{
  "encoder_arch": "vit",
  "model": "image captioner",
  "dataset": "rosettes with rotational symmetry",
  "train_examples": 195000,
  "image_size": 32,
  "crop_scale_min": 1,
  "horizontal_flip": true,
  "cutout": 0.25,
  "tokenizer": "word",
  "vocab_size": 28,
  "encoder_norm": "layernorm",
  "encoder_norm_position": "pre",
  "encoder_activation": "silu",
  "encoder_mlp_ratio": 6,
  "encoder_head_dim": 16,
  "encoder_fused_qkv": false,
  "encoder_bias": "all",
  "encoder_qk_norm": false,
  "encoder_parallel_block": false,
  "encoder_inner_norm": false,
  "encoder_patch_size": [4, 4],
  "encoder_conv_stem": false,
  "encoder_layers": 12,
  "encoder_width": 320,
  "encoder_positions": "conv",
  "fusion": "cross_attention",
  "label_smoothing": 0.1,
  "decoder_width": 256,
  "decoder_layers": 7,
  "decoder_norm": "rmsnorm",
  "decoder_norm_position": "pre",
  "decoder_activation": "gelu",
  "decoder_mlp_ratio": 4,
  "decoder_head_dim": 32,
  "decoder_fused_qkv": false,
  "decoder_bias": "qkv",
  "decoder_qk_norm": true,
  "decoder_layer_scale_init": 0.1,
  "decoder_parallel_block": false,
  "decoder_inner_norm": false,
  "decoder_positions": "learned",
  "decoder_cross_attention_every": 2,
  "decoder_tie_embeddings": false,
  "init": "torch_default",
  "residual_init": "scaled_by_depth",
  "optimizer": "adamw",
  "lr": 0.00093,
  "beta1": 0.9,
  "beta2": 0.98,
  "eps": 1e-08,
  "grad_clip": 3.0,
  "steps": 9900,
  "batch_size": 64,
  "epochs": 3.2,
  "lr_schedule": "cosine",
  "final_lr_fraction": 0,
  "warmup_steps": 990,
  "weight_decay": 0.3
}
Rows from block 4 of the image encoder of a small image captioner, named by matrix and row number. Rows with one number belong to one neuron. Each number is 500 + 50 x the weight over its row's rms, rounded and kept within 0 to 999. All counts start at 0. Numbers have three digits each.
After each neuron's rows are labels from the 100 images, of 14976, where the neuron reaches its highest value: "lies over" is the class under the peak. Only what is clearly more common there than usual is listed. The data: rosettes with rotational symmetry.
# fc1: MLP up (encoder.blocks.4.mlp.fc1.weight, 1920x320), inputs 80-159
# fc2: MLP down (encoder.blocks.4.mlp.fc2.weight, 320x1920, transposed), outputs 80-159

fc1.457:563431413544574435493556552529428534562432415542450556540460511466535481569452448408485573524502556436570502586504502471480474510535477526444533496497551490562488579569540398426595538538543588482541480554514537498512534523543480531552523465
fc2.457:489433538505453489573516426463481498484474559549591372483530475503503615484552576479538505479525560512436487501490566556531439474505517462468479512465475494549511535565513459436478538422502475570501505464478485463623525451499489483459478528
lies over: rosette

fc1.554:486562488522528539567506516508493549557512505545555532455476477572459521448544547523511435516429531523533452552570544441485568524500547529519566552514471513509516544492406507513503569497404540525450539559438497435510520437531446456443539548
fc2.554:541416589473443557535487449489473540540523545503439454461573435531545527436452489538435465502482521472454529451495526464515466471506465493360451487528509463462481451419542470479474541468611500531491460476416463541584493578473548561464524518
lies over: rosette

fc1.688:443522436536555442479482545461513556482519437453505468433489464506511395476548525457471465508542451433494507504470539437544546470486521557515546522511512568531456505554467449507507471505484459505603482557584497530474484457431506540441538571
fc2.688:559512573462452531448518448551503504454487494458497454503487479541534586442478524552493542478484576602487500435502509505542375490501450470455483499547386432407535477536527519506484530441515464510463410508457479526556505502448518542508536477
lies over: rosette

fc1.189:464503548593412502577521552537503466475548492581454519513518481473466510560562459446516529472580474419460449453483545524451484565445514522598469540563573491455506574565492493502524532421501465475449434548505425533499539514459509578447423576
fc2.189:548539378478485561416531400560489591529496489463525528512529560506470594441556514506430502501478517581607547552486492536522429449498577525420488479467486507470453507515465503439489522548510450527494452438504585418490492514565517505536525502
lies over: backdrop

fc1.323:545467418558475468480501495467506585539496410543571475563467455558443477513503495454537424493534490493463450456492469590536492457500477581457448483415530551466548429509483411472497462428507558466473546544489510419520532525443471503582565560
fc2.323:531496600507450522601497445483487449526514501520495448490583479462502543436592580449532490541553555540504497517501535442502455523517511468476530512521501474520506478606477482486574476439518467544488493446438479486596497455473465496505473478
lies over: rosette

fc1.398:483530499496485508595495533537516562507513491433437532523506489400454447454482523441518564436526437480455539445490598467497511510454567425516449695574537483441462455570570547498529524518401473554461488533474392517472494515523521572457484508
fc2.398:522551527430552551447478461490482410527466538524566485503463511438498580512534464550492440515504531559510509530480478536525487478531446566498505662464522487494539523448504539463489468485539488462564553466469590495497525452502478451529575494
lies over: backdrop

fc1.303:458496494639466499504525531496514479427579453534542515429486410504546456540463437462505579502546473395465451472590499452473453596501446537579502533589447513472494554559545516494582503484452535441474468587520425430555469479435443558538409571
fc2.303:570526476470510540537545427469507564499492568444563476507558520551446589419540415580433459488474531534522540620450535527601422451559603506494477485501570490420469490496455504461437554500566486562517445447403565487509542454510516498566552474
lies over: backdrop

fc1.531:517488489453494514479491583491532403559533576550481498589418523395429454608473520508528520481497406443517415515510633450536484559529481521467501541517543615457601553467493447463485465443552503442530545487506501658471608512511514485438435479
fc2.531:540481529568580465521587516466516549430523541548463517492541477524579545428546401594491459508508523484548480513544412458511479442488500531530509473533598464307469528549470489529495548468509474497441408552517462495488495400489497507562464470
lies over: backdrop

fc1.497:439437446577481569530474545496454448526416494418457493482423446521514487510547500531532448432397493500524419488553567539509507552528554528572534447495500573495491501476420510457619495485518503467470517567554502547417515531491555529552521504
fc2.497:503461528401490486610495430506501559547499452444592497454592476496510517416493588489503508505534562597455474481490524537470534528525503488511468518527483438577537492556513478525385545493489479565568491457470525513668513460497518499440504571
lies over: rosette

fc1.54:441508469501509508530488529490552548492543478521465538539538507396474563452455580451520587435543403398465427370490548458491495559424521488497468750537585488403467489538526554534521484554487438508522473461524412633458537493484509523458447536
fc2.54:529582509428481528486438471513488410531523525525545473505465498413488587481552490477486453507555517554530526526475492584528526473523474542524524668483497466465531541459527496474503497502563467471589528436506527476517462511470483490501542507
lies over: backdrop

fc1.433:440454515627446455500505552479459456463479445587496482442469393507577471515544450485545550474506524404531455473608501522396569517468448533581545501545416480490470487521545488558578465462456561467502443490551405435550468453424458535480446546
fc2.433:547548445416603469478495390501483569481487562465550507542525539539485535445473454584457421471465530568499596573454486480624480443546613483445500470506577525492491442500420514494449531536535524554506503444485600471444505479523556485555552415
lies over: rosette

fc1.254:445504483461528512547556494460500513512548467481480545509511518410445489460422543426548552472511430441427422391486589446473466549403490469508506715553546509450451495542529531503508557521446452536507462465517459612437545508522520555478453526
fc2.254:525567510428513540462456463513500408538503531530560484496481504421500588486548481506489447508545513548527522531476484563536521461513461547511506666477513460475541539452513511457506474508560472472589529448500549493505473481470479475520562496
lies over: backdrop

fc1.557:521549475528515524529510457526468507507371538450504458461530460451500504585466459491566502454378464557495493480513523622601494545500547518511494452488502443429551394509455556426490525587468488527416457595476448546479577446418479531543506515
fc2.557:467462515417520475588495493434478460492503468507535462447531428485473553411534507518474529491563545534417475567505550420486474501528483499473488510517508471499539544509464486518510525375466495522518449397411507508600546422505524494471474488
lies over: backdrop

fc1.276:480584488410551494533444554533456514505455547529460521532466525427453453501380610448511512465467471408438504431490650420501473545457494464550476671549566606460453445506545525518521566469486542529478544527515425556517519516539543440406481459
fc2.276:487483502474501540443519479462491456509480512502534420456525501477530601483555437569509498550535532566473491535501402515537517496511437543543552616456470411535556563458487529467412425487520469447541519494477572509570488428478452459576579551
lies over: backdrop

fc1.187:422478513608524490469527522464510469489583465557554596455509444464551435560421432512568504566490527462466478442578477499532531552563490504629534492562468552445465561546557467483555477483493507465536509526536426458542423484449494547546441549
fc2.187:555543528450537547537561500452458491461500543481543457525561466521477594426580393602464462546513535544497546641429503491530449471542577457472480477524551432375500469514451481486412568462558521541541449450375535491493535442482482476532502505
lies over: backdrop

fc1.448:444483501513575460440464536563441522439481490565477443474532422608455436529493523443531503463488496463442490548479416449550446543519432565516507424564578566520504449442443461444568536571503535465510513500588472464417428549535497562460511460
fc2.448:551495546498472490559483502507513492487494495519536422498515513487503583425521498502524533508505560586471471498497494441517467498519490414474511483489436472508520449544486494524491502454484460556466481419443506483622491444432519519504512510
lies over: rosette

fc1.337:531521512444573554477455499456461490505490513483472519454425443539578549514474505494505540530513540460513548577544456438488573455532482502627446534577557437495503502528468514584567548521392487518490492477515558420462543444491541435535503587
fc2.337:544461555519467533496562461476510522498492493495437517507569530525506572446506505599500459475512519660446497429484527574525466542490476446399523468533414498458468435489537484479424563449535521588463431463398496492513538457569547508534571520
lies over: rosette

fc1.740:572452520545578466373533526459405521432436458541449444509456465519520517492538504518487407522415452519490476481507510565512407514573582452454477483564499553529536418607488565482567451494451489466524458574511552475495560493448533465544437472
fc2.740:549488508465399495602466415496563453475506461492608505503504438485521546484564554563516504524528545561478462522491485411536477482451419483486446490518502453501483476572419452500504550400536409550457450380453529503573559459466523530511490451
lies over: rosette

fc1.746:462456524523535523542493510556460479541509432401479618553461565554544512497549570394546476439478439563561469541531499516520640460536451498555541455542520559526544574477499536551603412539410513506487582491525437520495513518456528523456550513
fc2.746:530499527459510490551517421527541478511442526473517411464557464466527613514555511524498534497465560533492459513521488409510435496548415495479524457489485421518496465572541483458471521498520512549444439479424515496639523471419571550523512526
lies over: rosette

fc1.7:513531485574492434577544533510567551577521491574415572455550514490522557417561503511499471505531429425501528467508529435493559566453608529482504450474522610511408574581522473396504427491472541453506432464485508573452463503553457435467435497
fc2.7:509431532419448494487451392492519472525544401457570387466553478552502483473496572539514469504455566551515470478476499602517515418514370495484469513482424427516539456406475439588475541435578447544496401546537459474552677550432489533501510613
lies over: rosette

fc1.524:440532554539468493492448483464415530490535477496422483502479423536515473504592458495566490510438446509458524452449464525585509557497536566529438469550573505527433510569510491383476490528493591486471538544524515450447541474572554548476456499
fc2.524:526408555464474512530444418483577475488468459462529418502505484449535610436506595489462472528561547514502480518525576521448417460460453495454524512472494489522494496570457495537544528466475480501512496496449450517593535460440498489491422501
lies over: rosette

fc1.460:436524526542456545505475584576573489569488452513400481524501577368528470605545586436567547487584480437524474435511505524442487479426398471514424540478538546465567522518516582497509385441458491534431564562477470547529570530536534469464539511
fc2.460:611427471550458530552475448552519539472475509504494462585475516518452533467566420508430487486436537562541455579419496467514464418533489548435465298509538455605506495489437469457432546566535461546426406519470544510529576490517587520471505444
lies over: rosette

fc1.668:494510549607481524554542492509474447457572477569490528543516435428494489500525442495471549482517418405485411474495517526504513583432472545551448560593546509415451539571529488537491533451498535463485422536484413550499504432392566610446408514
fc2.668:532579483447522539461514459575487528528529529494587525454520493528495539442586439516415492501508561582579602594514471512515465435543585499450483528463532518341442552535478463447471533503559465533550448447444590414471480531457479486585467501
lies over: backdrop

fc1.562:455570488500453533557492512504506536513504498438417557546531473396437452464465541424469559459511474447450535448510611472431501554451558476501436706555544510472415490545555546482510548481415506523513473490489420504479511561507548580431484531
fc2.562:501523513425566541439485454478499427518466564522595481486466536441515579516526450570495442537490509551524494540470471532538485470521438555450505635442538500488552530433498533471479458507560488459555548453452601505488533444498465436532572470
lies over: backdrop

fc1.9:426494511518572440549499606510397451448424419524437450460516386571486619517584532443447468528549593437451465504539388543527496556562547490535465509419474509493518471566519447422367469505447560462401576608535543441485462558509559491419571541
fc2.9:524452474524433521602463463503522519498472521502477431509568460559521496480494558591516458470454555549457524507431554497464449502401489490479469447476403551536485493477458517552496561432484462562507445479476528488557534455488512544560446460
lies over: rosette

fc1.734:566550502503471568455471547456393517432373408492465490525556521494436529560456421553422503449487445510546543448550517549608504495532421574501492519565457533520506492518477506436507468388510548463512470516534527489545576512524516545573536467
fc2.734:523423542480461473604469479448519451491555547542574432505488495501549592423550564456535494518516602509506495438526532524477504500474505484446548560458507451543530505568468457514499511540465494527504542470477462463612492454490427422461502526
lies over: rosette

fc1.369:436496437466532503463537462525487529468517477497522507481493542475532535535397561469531585464561387417490424403538487459463415558428445513497519623443516634443481493517611562493507439437469470451546611440561469552472496489491504464530441514
fc2.369:550535468477509473499476462513504512478614504551564485475545467479515599450560414527455471504508525537554517531472433558550556423564561480535561514525491433363527519507463465518483527535572464551541470431481487459539410467426510489533433503
lies over: backdrop

fc1.551:433531441525478553576435503507497570506501435518482483466467421521438494519509492420567555475510472496466520460499489581473543451504466465498494479467497487520511545585481539498557525454535541506462562563617572440499599470527567572465554593
fc2.551:525431559467460504413460431549520492447492496504549446531534568530519560426472593543500498511493583609463467511470545594584403473469460490457491495503435467517514485558525494579447506531399477568525501494434499500577504457451486497495485480
lies over: rosette